Rows from block 2 of the audio encoder of a small contrastive audio-text model, named by matrix and row number. Rows with one number belong to one neuron. Each number is 200 + 30 x the weight over its row's rms, rounded and kept within 0 to 999. All counts start at 0. After the name is the row's rms in percent of the matrix's.
After each neuron's rows are labels from the 100 clips, of 14848, where the neuron reaches its largest size: "lies over" is the class under the peak. Only what is clearly more common there than usual is listed. The data: melodies that start on their tonic, played by one synthesised instrument. In brackets: how many of the 100.
# gate: MLP gate (encoder.blocks.2.mlp.gate.weight, 512x128), inputs 0-127
# fc1: MLP up (encoder.blocks.2.mlp.fc1.weight, 512x128), inputs 0-127
# fc2: MLP down (encoder.blocks.2.mlp.fc2.weight, 128x512, transposed), outputs 0-127

gate.259,129,213,168,188,168,248,173,234,191,172,227,198,201,197,200,238,271,225,240,212,152,213,185,184,194,142,193,174,199,260,175,229,149,231,169,151,208,194,319,206,194,195,172,164,230,219,183,225,165,179,177,208,151,181,234,213,209,177,213,157,192,182,230,197,193,187,235,183,205,232,200,238,219,160,235,186,180,168,153,196,186,192,203,167,174,172,244,201,174,168,210,250,228,215,203,158,193,241,237,217,184,154,238,162,128,218,213,165,214,176,188,223,140,227,224,183,214,222,247,214,201,186,182,208,188,226,195,196,227
fc1.259,130,240,135,194,167,194,174,224,212,185,173,203,196,198,192,251,241,199,279,226,203,230,216,195,168,139,193,178,184,247,172,217,178,223,176,145,242,161,291,232,212,214,232,142,184,210,173,236,247,202,183,216,176,169,155,210,150,177,234,168,195,201,253,216,190,183,201,213,190,225,223,215,199,214,166,225,136,191,191,197,198,190,172,176,184,162,231,188,195,195,189,228,266,196,164,184,173,229,227,185,199,150,243,185,172,212,205,193,187,208,158,238,139,231,243,168,221,204,244,165,178,207,203,199,214,189,250,189,197
fc2.259,128,243,187,168,197,234,221,171,158,154,118,148,194,208,207,220,229,166,225,183,153,240,227,168,231,187,121,203,208,196,192,204,221,200,246,219,204,192,233,184,294,226,252,183,215,208,207,225,176,179,203,204,251,179,173,194,186,239,202,192,187,199,234,190,200,221,174,214,179,217,259,235,159,203,213,174,155,185,219,158,218,182,195,231,175,147,177,188,214,165,212,185,201,214,259,152,180,168,193,206,198,196,211,220,186,209,151,239,174,188,203,264,221,147,168,249,200,212,213,175,154,248,188,180,222,223,231,168,217
lies over: G6 (37); G#6 (33)

gate.165,104,252,262,230,242,225,188,198,223,226,232,178,252,233,183,197,164,183,184,142,197,256,186,172,213,195,201,242,213,217,280,206,168,191,211,185,167,194,207,184,232,147,174,218,216,196,199,197,192,191,153,246,178,199,193,192,181,199,224,200,198,150,181,171,171,126,161,206,183,154,173,202,225,180,173,228,187,181,199,225,267,184,183,177,196,147,186,154,148,219,194,237,214,192,204,195,214,277,167,177,176,236,209,154,135,250,159,223,164,197,189,199,186,207,139,166,237,200,199,186,226,199,178,207,237,218,196,225,214
fc1.165,100,193,84,254,257,229,202,182,191,127,190,255,217,181,181,197,194,208,195,210,183,197,197,206,212,187,243,228,168,186,185,208,251,186,224,199,162,188,221,186,243,247,237,154,171,200,234,181,196,230,215,240,203,210,224,201,168,208,182,189,210,223,260,243,188,196,154,217,207,176,203,170,183,198,207,192,205,192,131,218,274,190,177,209,264,201,194,178,211,156,172,192,243,223,170,249,199,198,239,213,213,220,195,151,173,191,237,196,264,208,187,164,173,167,229,211,240,176,177,182,171,176,205,232,176,225,187,246,211
fc2.165,100,247,174,150,158,209,195,180,213,202,190,207,248,149,227,143,167,195,188,249,215,186,209,210,206,183,216,166,229,178,226,202,223,236,245,150,208,217,183,180,200,207,173,200,232,189,196,203,156,193,177,214,225,259,185,217,189,198,203,249,181,121,203,177,183,183,170,211,212,191,202,279,162,193,159,190,137,193,201,223,185,237,153,237,220,219,187,173,205,173,168,236,170,164,169,228,191,249,208,254,212,212,265,161,199,191,169,216,150,195,214,237,228,158,206,144,189,184,188,164,200,156,196,169,162,233,261,180,203
lies over: G5 (77)

gate.102,088,181,220,241,210,180,162,201,202,211,235,194,179,213,207,198,188,245,210,184,206,242,210,221,230,152,168,206,231,188,240,168,169,213,211,173,125,207,220,159,212,188,252,166,229,178,208,178,144,219,167,201,160,190,154,192,184,165,204,183,156,200,177,205,193,146,163,191,211,161,264,188,246,200,233,223,188,200,216,206,232,200,182,218,243,223,156,134,244,219,143,150,185,162,208,218,202,149,186,164,281,211,180,167,207,217,211,217,279,198,158,191,216,220,192,197,244,142,184,257,172,225,211,214,200,200,206,188,190
fc1.102,099,215,233,240,188,195,195,192,172,212,201,208,174,177,208,201,238,175,155,139,181,240,184,270,232,222,193,204,261,195,210,191,138,222,204,216,213,144,192,200,201,178,225,192,176,170,204,227,234,225,139,259,166,179,159,210,192,185,204,192,204,216,252,180,179,155,213,194,170,162,219,205,213,204,214,207,131,177,241,218,215,207,198,187,199,180,202,157,193,171,186,172,146,176,226,208,213,148,255,212,222,240,199,173,143,250,155,155,276,188,152,188,245,176,209,196,214,150,212,250,209,204,232,237,199,191,218,234,229
fc2.102,100,216,225,197,212,202,211,200,202,202,237,242,213,266,196,186,181,207,241,186,168,223,170,211,178,164,225,242,260,181,196,223,200,159,200,187,192,192,226,205,210,222,181,213,156,163,127,201,206,206,185,162,200,226,221,172,164,229,207,236,222,196,222,194,242,203,190,189,166,223,203,212,211,222,179,182,162,219,153,198,188,256,215,230,224,235,220,166,140,202,139,207,147,185,212,242,218,195,236,252,148,139,284,178,202,185,181,195,192,198,212,162,214,226,179,219,248,232,186,180,148,134,197,261,162,204,227,256,220
lies over: G5 (82)

gate.44,099,172,205,198,199,226,179,195,219,246,179,185,205,183,190,206,156,167,184,188,190,170,140,224,193,133,182,183,241,191,184,215,211,215,217,191,159,219,246,167,244,199,204,237,165,196,234,178,170,208,204,211,222,149,216,197,172,213,297,159,187,211,193,229,190,218,189,187,155,127,214,202,235,189,241,217,262,226,176,194,276,247,214,194,230,251,214,180,184,204,173,180,205,209,221,222,201,196,133,156,177,204,188,252,208,202,186,152,226,265,176,187,139,192,157,222,193,200,161,207,176,188,170,230,184,181,227,148,189
fc1.44,103,219,184,199,197,185,182,234,165,183,215,223,178,205,202,200,221,263,228,197,203,220,197,165,230,213,190,236,175,231,186,157,178,197,205,220,234,198,160,242,162,189,222,151,238,209,172,257,235,201,203,197,148,224,182,215,168,217,111,244,183,202,185,156,188,188,199,191,249,240,220,169,217,209,166,186,161,156,213,210,157,135,206,194,192,176,187,178,227,161,256,198,205,168,211,184,172,212,271,240,250,185,205,165,183,217,198,235,174,128,213,238,237,182,254,182,202,160,228,163,240,200,257,180,177,223,206,244,198
fc2.44,101,249,160,174,183,197,212,240,188,219,189,168,214,211,202,220,219,216,217,166,195,235,198,230,215,185,219,235,212,204,227,240,194,218,207,195,236,209,143,237,268,225,177,214,205,198,255,176,194,228,230,161,233,206,246,159,186,140,172,187,162,165,199,187,218,193,211,240,159,191,236,219,206,230,182,192,217,202,161,226,210,234,235,211,165,199,241,240,175,150,188,192,195,201,202,213,205,161,194,161,265,228,191,219,171,205,171,180,214,164,213,182,148,230,101,212,201,239,140,210,181,228,169,173,214,239,102,210,203
lies over: C5 (60)

gate.355,110,226,219,210,222,177,164,226,169,248,218,261,224,168,171,205,207,198,228,231,204,227,189,151,180,219,194,187,163,201,210,178,205,239,202,176,218,138,272,184,147,219,220,230,132,177,208,181,233,179,186,197,186,221,184,235,180,184,243,238,176,259,225,250,164,193,173,114,196,197,171,178,187,213,199,179,167,219,201,237,169,183,150,159,218,217,132,245,146,237,204,191,191,169,219,204,185,195,157,240,184,189,192,211,214,224,236,216,188,182,164,213,256,231,226,242,160,212,218,200,244,182,208,186,167,195,217,210,154
fc1.355,104,212,233,229,187,264,130,175,178,234,181,182,219,160,176,211,216,215,181,182,202,181,197,204,185,186,179,198,165,222,209,214,204,94,184,231,213,171,176,210,207,209,237,214,261,176,196,210,217,264,251,158,190,238,183,200,239,225,189,187,194,257,233,217,165,197,163,209,188,217,179,177,237,220,191,205,206,185,157,186,199,220,192,187,127,200,194,216,149,177,195,152,188,217,158,271,205,184,220,210,248,178,202,215,203,239,148,198,195,125,178,232,205,186,168,206,220,238,161,218,210,149,214,192,216,197,139,237,178
fc2.355,106,218,199,239,170,159,172,250,228,189,179,237,185,160,195,202,170,197,221,177,246,189,192,209,207,227,185,196,172,166,185,201,167,179,235,248,232,223,224,211,259,251,178,248,161,232,222,162,204,231,180,167,210,182,275,159,256,232,158,212,184,205,191,158,240,201,202,231,179,164,250,238,207,181,194,174,203,203,198,172,248,242,152,188,227,210,194,241,212,239,131,200,219,140,157,209,200,219,194,164,195,147,199,138,163,176,189,221,150,193,204,226,176,203,156,214,178,260,210,207,217,183,207,182,189,234,215,235,202
lies over: C5 (32)

gate.77,088,271,180,198,237,197,217,199,187,231,180,212,209,241,207,229,240,212,177,223,240,256,156,156,191,150,223,204,266,212,196,194,197,205,199,153,163,166,191,149,272,190,248,177,195,207,177,228,175,247,226,183,188,179,160,225,207,175,158,158,211,230,202,158,240,194,238,188,154,190,245,212,240,182,244,183,270,169,222,231,227,132,195,212,234,208,192,161,209,126,172,218,208,228,199,145,168,166,172,195,205,230,176,219,184,215,236,196,203,173,195,229,217,180,193,207,213,191,216,172,188,182,177,244,204,200,146,198,195
fc1.77,086,233,214,201,165,152,166,184,230,275,254,189,239,259,165,220,179,241,227,189,230,190,238,234,149,262,203,255,189,213,214,173,161,244,179,193,227,217,190,202,181,197,183,226,185,204,224,200,157,193,157,205,171,215,204,162,162,180,179,168,235,246,212,215,160,209,117,223,234,150,172,173,209,213,191,167,203,213,184,248,217,254,187,217,215,189,211,199,182,214,204,226,197,196,203,217,226,147,200,202,208,232,277,204,180,158,190,227,216,153,146,176,166,194,188,168,176,187,174,177,174,218,217,199,175,151,166,173,169
fc2.77,094,177,170,163,157,223,170,216,193,159,235,205,274,177,203,200,199,151,180,198,191,175,224,196,226,219,242,175,212,221,236,234,191,199,194,193,197,156,202,165,156,178,225,205,260,215,181,186,209,264,147,206,150,160,219,185,190,231,176,181,260,172,202,186,219,190,193,201,320,190,203,189,181,198,171,229,172,175,183,199,205,196,211,180,203,144,217,206,192,236,196,252,231,195,193,199,215,173,263,227,228,188,163,166,238,189,204,232,229,184,194,183,200,189,236,239,256,207,189,262,243,196,194,225,173,207,170,268,192
lies over: G5 (36)

gate.61,095,192,190,236,192,224,197,217,235,181,170,193,173,224,217,253,167,246,186,139,209,201,209,214,172,198,145,189,167,229,155,218,160,224,189,180,216,204,274,225,157,164,231,160,174,173,178,222,211,187,174,241,231,189,204,202,141,213,200,189,173,220,261,205,199,174,197,228,202,222,205,250,274,157,227,216,218,191,235,236,210,214,204,257,204,218,183,212,178,239,253,195,223,211,195,218,162,223,181,227,186,204,257,215,214,189,202,256,218,223,195,161,145,201,223,173,272,168,174,188,207,170,243,226,224,242,261,187,231
fc1.61,093,119,169,148,176,241,184,213,177,198,187,191,169,200,232,272,196,161,191,223,178,168,204,190,208,220,152,212,191,218,155,227,143,238,202,148,167,202,208,208,201,187,222,219,170,190,216,182,231,184,199,262,214,176,219,227,160,200,154,200,223,230,205,181,224,218,184,175,162,120,222,191,221,195,221,230,167,155,152,198,203,222,165,181,224,139,163,210,189,239,185,224,186,226,222,203,196,232,189,214,157,199,225,234,177,256,147,193,185,216,213,169,146,238,213,173,279,194,206,202,193,197,220,172,245,197,259,198,186
fc2.61,097,270,157,172,184,155,166,175,255,178,223,211,209,193,189,202,223,212,211,242,151,219,207,198,191,125,194,156,218,209,205,132,213,221,199,189,224,221,166,161,257,217,263,189,193,176,167,208,161,204,193,190,206,176,200,188,205,231,192,199,227,174,201,207,169,205,190,181,143,214,219,215,165,194,230,175,190,201,211,223,219,211,241,222,172,232,203,153,142,189,142,168,240,250,189,265,258,189,162,213,221,171,224,213,209,211,182,164,224,193,243,250,175,196,210,198,156,210,148,225,187,252,189,241,180,201,236,138,203
lies over: G6 (48)

gate.405,090,192,162,196,217,209,200,222,221,218,195,246,205,209,195,181,203,164,206,228,222,241,273,180,216,227,177,169,180,199,173,164,209,194,169,192,240,201,261,177,218,226,187,217,215,243,129,188,202,233,187,162,180,207,186,330,192,147,181,148,188,164,178,218,187,186,193,216,201,192,222,198,185,173,188,257,247,233,168,176,163,223,212,196,172,249,239,210,166,235,197,253,232,241,231,200,226,182,179,192,183,203,200,191,249,218,210,224,185,212,205,162,191,235,217,192,202,190,231,206,200,194,212,205,181,170,202,271,287
fc1.405,094,176,172,229,245,192,191,214,201,229,207,234,191,211,203,164,177,198,215,198,203,235,262,201,223,205,177,188,201,208,200,157,229,187,188,188,231,195,231,166,212,250,188,226,202,208,143,190,214,240,172,155,197,242,176,333,226,139,156,160,192,207,177,210,169,183,185,214,222,225,224,182,171,181,201,234,243,210,200,154,210,208,214,205,182,221,214,172,188,203,192,259,256,238,241,177,236,163,175,179,160,222,194,195,233,216,209,201,175,215,208,202,213,255,212,211,175,179,208,214,214,176,238,179,180,140,192,234,300
fc2.405,105,216,202,242,121,150,200,169,210,223,186,224,182,215,201,208,229,162,147,173,159,200,216,206,232,184,201,194,155,191,218,200,153,179,140,195,179,213,153,136,201,171,204,188,168,189,193,197,205,206,162,153,184,252,234,244,190,185,267,200,197,218,227,173,198,178,209,216,231,170,177,181,159,200,271,190,220,141,197,200,251,254,256,148,212,204,212,153,221,231,224,173,216,171,197,217,239,207,232,195,198,226,225,188,200,176,260,167,245,232,165,202,217,189,214,220,206,213,192,179,186,170,220,192,165,233,140,256,206
lies over: C5 (26)

gate.467,095,216,176,241,151,166,176,148,165,209,167,197,165,189,212,250,238,186,193,196,196,194,210,177,203,218,249,187,188,174,181,146,217,210,222,194,206,163,193,161,189,193,199,197,190,238,122,221,193,136,187,142,172,182,192,181,147,216,174,190,213,158,160,178,210,246,155,183,193,226,149,140,220,168,163,158,177,197,177,244,185,160,195,192,178,195,201,175,235,182,189,184,225,207,196,140,192,205,148,236,225,200,173,163,202,177,199,232,213,205,228,219,250,184,300,164,266,198,222,194,202,210,207,170,154,202,200,193,171
fc1.467,086,191,182,248,200,167,194,185,172,219,169,217,146,187,219,185,229,182,177,217,216,198,233,142,229,190,228,172,178,199,165,161,220,200,240,192,208,175,182,139,175,184,182,179,213,222,172,188,206,151,168,181,167,223,176,148,170,244,176,203,174,135,161,172,178,217,145,196,204,273,144,145,161,166,156,165,201,222,189,231,182,155,181,183,202,141,172,188,201,212,182,176,191,199,208,161,204,239,150,249,225,216,187,136,202,176,202,191,196,190,199,234,229,210,273,158,261,217,220,199,190,210,225,183,159,188,227,223,189
fc2.467,091,225,188,218,250,163,220,202,166,228,212,203,200,177,151,221,193,231,181,214,220,199,201,161,196,202,181,175,204,222,221,190,200,145,191,175,152,195,192,171,199,192,248,176,204,195,186,212,156,155,193,207,194,201,192,212,152,192,215,178,210,205,180,196,169,287,144,168,156,223,218,209,241,156,214,159,192,191,243,159,234,243,175,153,206,225,238,185,176,287,177,210,185,223,226,164,208,234,162,225,169,189,150,188,188,194,209,205,174,263,210,228,263,190,265,161,165,213,272,229,156,171,240,178,179,172,216,199,207
lies over: C5 (59)

gate.35,109,203,203,174,142,189,209,201,202,182,208,198,169,84,213,178,186,186,194,178,258,199,200,156,207,198,195,233,177,262,202,214,194,176,243,216,231,158,257,177,184,185,211,215,230,206,229,173,220,206,185,207,204,161,153,236,156,204,178,156,190,208,161,141,175,186,190,221,176,251,170,153,186,191,237,215,178,163,149,189,167,188,192,157,202,202,232,177,206,240,178,183,173,192,195,165,165,206,159,213,217,196,210,187,175,145,149,192,198,193,162,240,167,209,211,154,235,267,178,189,175,208,150,197,129,181,182,220,218
fc1.35,102,187,202,219,240,185,222,240,152,177,168,180,195,251,215,277,268,215,185,193,111,212,207,220,205,297,207,202,203,155,241,175,167,237,154,203,172,245,159,201,259,206,188,206,212,193,188,236,223,179,203,175,217,228,206,184,214,198,226,247,210,217,183,248,209,199,192,224,203,141,231,211,184,187,195,168,201,207,237,164,215,250,202,195,181,224,177,225,225,156,195,204,233,211,197,188,240,218,216,216,246,194,171,243,211,235,286,180,169,208,232,198,205,205,170,198,201,177,243,193,209,241,222,181,185,154,205,173,168
fc2.35,107,204,194,238,157,194,192,237,223,182,208,197,227,236,178,269,169,189,185,202,166,208,223,170,215,259,183,207,206,200,232,247,168,202,189,261,164,149,198,176,169,245,250,239,182,179,161,232,214,186,190,174,184,209,221,225,181,144,224,180,167,217,203,161,170,243,209,201,239,175,143,226,228,129,204,228,201,149,218,220,282,172,187,165,205,186,171,256,225,186,215,224,172,150,216,149,203,219,213,160,211,169,189,205,276,225,220,226,146,211,191,215,207,188,217,196,181,180,188,213,227,202,184,181,144,188,207,193,168
lies over: G6 (30)

gate.413,093,185,184,182,186,184,237,204,225,225,238,209,212,212,217,235,235,216,227,200,209,169,150,231,194,195,269,222,180,206,217,171,222,159,207,241,184,176,170,113,228,198,203,186,168,188,182,171,181,210,218,215,213,249,267,185,260,191,171,192,201,208,204,191,231,219,193,170,166,203,139,232,249,204,191,205,161,182,212,234,233,177,174,103,205,159,228,208,186,222,211,190,199,185,198,221,191,242,220,214,175,198,221,195,221,220,262,208,244,174,238,165,213,213,195,181,281,256,228,255,217,190,174,169,244,150,178,191,186
fc1.413,095,196,188,225,211,237,185,206,233,219,150,215,214,226,189,194,200,193,200,236,224,211,193,169,180,203,173,173,228,174,168,228,171,226,218,173,196,200,221,257,194,233,195,228,170,222,209,195,223,239,218,207,140,176,167,192,136,165,225,216,184,190,185,178,183,221,206,252,186,148,226,140,119,194,196,235,209,246,191,160,174,227,187,273,220,253,220,209,217,170,164,212,210,242,253,204,200,171,176,192,207,213,144,237,211,195,193,195,177,262,150,251,201,239,189,231,108,186,161,184,196,204,224,232,158,213,178,208,233
fc2.413,100,190,195,217,167,220,260,210,235,173,182,197,226,224,188,163,202,223,224,256,235,224,219,219,180,195,228,164,175,232,210,202,267,157,238,204,188,211,199,195,197,202,216,146,154,185,195,195,166,218,238,145,267,155,169,233,197,230,205,196,217,227,202,233,200,218,221,205,202,184,145,202,186,210,245,144,151,222,218,204,164,182,187,147,163,218,204,222,263,233,212,176,220,238,199,184,210,195,177,147,154,158,195,275,157,190,199,206,173,220,218,228,279,174,205,192,158,174,178,166,171,217,177,237,237,182,240,220,213
lies over: G5 (84)

gate.497,112,145,206,198,230,204,252,150,182,246,171,234,222,184,174,166,206,164,205,187,166,220,216,209,230,164,220,174,243,191,181,226,195,233,155,202,163,217,199,168,161,214,220,240,213,209,187,193,190,214,214,206,190,183,160,242,218,181,276,177,183,170,193,223,212,184,193,163,215,219,182,144,198,155,211,183,161,219,240,196,228,244,161,166,169,192,188,194,215,182,212,220,239,198,214,184,202,230,162,175,132,186,188,193,177,167,204,205,187,233,202,178,160,167,295,229,249,192,274,212,135,205,219,219,192,218,279,230,216
fc1.497,112,225,224,195,216,192,221,282,176,143,210,196,199,184,229,206,196,217,171,237,239,193,201,234,192,239,203,195,214,164,244,172,195,202,203,196,237,200,173,231,179,254,139,208,208,192,197,218,222,201,178,200,207,256,232,188,229,165,120,227,250,172,208,160,197,232,174,265,197,188,235,241,201,232,170,231,200,215,211,158,161,199,216,189,224,194,240,219,188,166,203,193,203,197,175,174,210,179,234,159,251,262,206,191,211,219,163,207,183,150,203,234,180,198,152,150,114,237,119,215,191,244,193,215,194,201,198,206,217
fc2.497,112,148,216,225,194,246,198,206,213,175,229,120,151,235,190,197,243,159,237,160,204,228,189,208,243,178,168,179,190,225,223,237,165,181,172,214,224,223,196,249,243,238,147,161,206,179,238,229,205,200,205,202,246,216,215,222,198,203,182,190,219,189,245,168,164,193,217,200,212,200,278,184,275,251,213,213,211,177,204,223,249,230,200,248,199,186,194,191,217,206,172,192,197,161,199,257,209,207,183,143,200,179,147,176,200,199,171,196,195,190,238,197,157,210,154,194,160,167,147,129,214,219,208,187,143,188,182,226,230
lies over: C5 (61)

gate.486,076,240,179,167,158,216,243,214,211,198,204,171,211,189,180,211,209,183,208,143,236,174,192,172,238,173,158,236,202,231,160,152,237,215,212,185,194,188,303,215,200,174,205,178,209,206,190,204,214,212,229,163,167,171,121,196,201,160,174,209,258,240,228,187,180,229,185,209,187,238,186,206,234,295,197,163,153,192,202,220,237,204,219,191,201,211,189,181,183,229,211,222,161,189,233,167,183,210,222,219,191,207,212,188,194,205,187,202,165,227,117,204,211,229,250,167,238,190,180,159,235,180,190,237,206,263,253,199,241
fc1.486,076,204,212,186,277,182,189,181,206,215,228,241,251,237,168,171,239,199,215,193,213,197,236,182,207,188,209,137,233,172,170,170,236,219,182,207,232,179,191,198,223,170,256,174,203,185,237,160,223,153,208,177,216,187,205,183,175,170,268,216,176,258,186,178,153,168,226,237,209,152,159,182,187,167,167,154,198,195,180,166,206,208,196,230,163,248,199,169,178,158,134,213,211,162,155,211,165,208,169,194,194,190,201,228,231,221,188,194,159,155,251,171,147,171,197,153,149,189,198,217,213,156,248,184,177,233,174,197,160
fc2.486,082,167,190,225,201,241,186,236,212,212,229,230,179,171,181,177,215,156,197,165,161,221,222,201,241,169,166,208,249,251,236,169,149,239,174,197,185,240,196,253,211,165,216,245,234,222,205,160,195,189,203,181,187,197,161,212,214,180,190,199,204,242,229,238,209,226,237,216,133,152,162,144,181,176,187,200,232,236,209,152,204,257,194,231,161,159,174,222,215,243,197,166,239,144,204,218,194,196,231,232,205,159,168,251,240,231,216,178,162,205,209,145,233,167,211,241,166,219,150,195,192,186,199,178,219,203,185,260,172
lies over: G6 (46)

gate.146,116,200,160,210,187,199,205,210,204,221,173,190,214,186,228,198,219,220,217,177,227,201,219,191,159,181,164,215,198,251,196,223,253,207,181,200,205,164,247,214,181,194,252,203,169,210,183,196,162,219,149,270,217,174,224,195,179,237,214,164,231,203,248,212,179,131,176,240,147,220,183,215,193,205,219,220,188,197,202,208,213,201,175,218,234,221,191,205,156,217,217,198,197,189,183,137,168,177,191,196,167,173,194,226,202,231,172,213,203,271,169,249,140,248,214,210,313,223,221,179,220,204,168,235,238,231,286,244,170
fc1.146,114,206,164,181,161,216,201,181,186,223,182,219,172,179,226,166,240,212,236,198,215,190,211,178,177,184,189,211,192,293,180,238,142,199,175,243,211,194,285,175,205,189,212,218,208,213,195,214,211,210,208,180,234,179,216,197,180,199,230,166,199,159,237,203,241,186,196,193,175,223,151,138,223,176,260,195,178,140,215,270,211,192,182,224,205,117,240,226,199,184,215,206,188,219,202,165,210,259,221,196,180,100,216,196,181,233,185,176,141,242,203,188,223,261,199,189,255,213,184,179,213,210,201,180,212,189,224,212,189
fc2.146,107,242,127,171,245,183,211,209,200,183,181,165,218,211,210,221,209,243,183,222,135,207,229,164,215,218,171,243,196,212,173,176,196,184,189,178,260,192,242,157,253,198,250,174,167,231,187,177,182,186,196,181,220,277,162,211,204,240,188,227,229,282,172,196,204,179,209,214,177,227,238,227,139,240,265,224,163,212,218,148,192,163,181,188,211,186,173,169,179,188,218,164,156,224,250,208,198,176,150,176,220,151,175,191,196,166,228,183,224,234,244,225,201,182,205,173,222,256,210,202,172,198,194,192,166,208,189,190,177
lies over: G6 (72)

gate.442,077,193,231,211,245,209,203,185,247,232,225,194,219,185,214,253,184,229,208,232,213,222,172,209,180,211,176,170,149,187,249,195,205,200,222,157,225,208,241,225,198,168,222,210,252,201,195,155,254,228,150,129,184,193,234,209,195,208,215,230,178,208,205,245,219,151,211,166,176,199,163,158,212,168,167,235,179,205,224,216,243,229,237,164,176,241,175,179,281,255,213,214,233,217,235,207,151,167,186,167,197,138,219,160,167,202,193,191,189,204,190,208,226,166,253,180,255,157,255,176,189,175,227,186,198,247,192,192,244
fc1.442,074,228,194,241,173,214,187,214,191,150,227,185,203,185,245,209,211,164,212,159,206,226,202,184,182,211,148,198,165,203,185,208,228,214,222,170,193,195,238,167,253,155,215,129,174,183,184,198,194,270,186,175,224,225,212,186,166,206,205,210,197,155,254,197,217,169,223,211,151,183,190,168,188,186,229,212,191,253,206,159,200,212,221,246,186,242,233,225,199,152,198,167,190,196,187,227,250,187,215,265,190,240,247,211,156,223,201,218,281,207,211,183,224,268,193,219,169,206,163,216,258,258,207,217,207,170,143,144,174
fc2.442,090,189,165,175,194,240,219,177,233,210,213,221,211,207,142,171,201,141,175,108,252,228,141,248,216,200,181,193,230,224,187,238,202,217,196,201,261,215,146,211,253,245,176,196,174,208,201,172,158,192,166,216,221,204,171,197,156,208,164,191,172,221,241,123,172,217,236,223,232,190,242,163,259,212,200,141,232,223,205,178,252,226,181,200,204,249,210,178,216,173,197,184,208,220,200,157,194,187,235,235,216,235,190,184,206,201,198,223,199,195,212,200,228,233,151,204,134,177,199,190,166,217,176,154,228,196,215,179,159
lies over: C5 (63)

gate.15,079,201,157,222,187,234,217,185,219,204,173,179,195,192,218,203,201,226,224,202,182,226,205,186,206,245,177,223,147,214,202,230,255,203,184,177,199,202,250,162,234,280,188,162,178,169,202,199,236,177,202,189,216,177,147,194,183,230,262,214,154,215,197,189,221,144,186,186,264,231,250,196,170,197,193,180,226,164,165,215,210,245,167,184,223,210,157,201,149,246,202,179,193,241,195,235,204,188,165,187,244,230,224,235,173,174,186,234,223,228,162,208,153,228,142,130,199,140,197,157,193,208,227,253,234,191,203,254,165
fc1.15,078,213,192,185,198,221,199,176,215,210,235,179,213,196,241,215,210,182,208,163,198,198,227,194,250,243,194,271,190,228,193,135,177,203,202,217,193,152,246,194,230,243,245,197,211,216,131,178,226,207,167,246,269,193,211,157,181,194,216,218,158,187,155,141,211,170,203,199,224,219,299,201,241,231,229,211,145,184,194,235,221,238,184,186,222,165,158,210,145,249,213,249,195,208,225,228,231,236,204,219,197,168,194,243,221,226,251,185,260,172,195,201,184,194,201,180,188,181,221,198,185,219,161,234,247,217,191,233,195
fc2.15,092,216,191,208,243,224,205,148,209,205,152,198,211,197,158,101,230,198,136,276,182,189,182,217,213,227,145,163,163,186,200,175,231,194,186,204,183,210,213,173,231,209,237,210,184,246,207,176,211,243,207,231,232,164,167,157,227,190,153,227,210,197,214,160,270,206,186,229,243,196,159,260,198,165,208,181,167,180,213,213,174,191,259,195,246,151,188,151,245,188,207,156,197,226,194,225,185,184,200,224,187,269,226,181,191,191,210,227,181,179,229,188,205,249,186,164,194,189,257,214,193,202,220,217,169,181,198,178,232
lies over: G5 (77)

gate.151,092,213,205,226,176,209,209,131,168,201,222,182,223,197,178,187,186,150,212,188,193,232,173,212,168,160,225,270,222,210,205,205,187,197,184,184,238,197,220,217,280,155,202,214,181,204,214,172,170,177,235,262,232,179,180,159,204,190,194,175,197,206,246,241,204,215,157,186,189,174,196,211,176,168,231,190,211,166,198,183,250,206,219,182,246,207,212,188,179,208,230,234,293,199,162,240,196,256,179,186,180,230,223,171,196,172,217,204,280,251,182,192,187,168,240,166,230,142,244,276,197,220,180,183,233,229,231,211,208
fc1.151,092,175,235,184,190,210,167,172,174,202,209,207,182,202,171,216,160,138,138,155,206,242,184,194,179,136,163,282,203,240,237,233,160,203,185,198,226,162,235,208,228,212,244,185,186,240,206,188,168,211,181,265,178,152,218,181,205,171,182,188,183,203,198,232,165,230,175,178,191,171,166,164,216,191,218,184,182,154,179,203,214,226,157,211,215,163,185,178,155,197,217,183,237,214,248,203,212,255,209,179,173,201,218,170,166,223,241,209,201,263,212,246,149,185,156,166,237,165,286,235,193,228,205,211,205,177,183,210,184
fc2.151,095,201,205,214,222,219,231,191,174,210,229,177,202,186,176,206,185,216,199,224,192,198,219,188,199,240,175,226,206,194,214,162,198,232,215,124,222,189,218,184,218,173,210,183,182,112,171,169,187,198,158,290,154,223,234,173,202,162,248,195,206,216,209,181,183,171,164,194,220,214,210,205,230,154,196,251,187,179,175,205,235,241,216,174,223,201,180,144,246,211,198,186,179,210,124,200,159,185,201,204,173,194,213,225,220,169,228,202,234,183,120,201,170,190,193,165,229,153,132,263,205,215,201,171,241,260,195,214,267
lies over: G5 (91)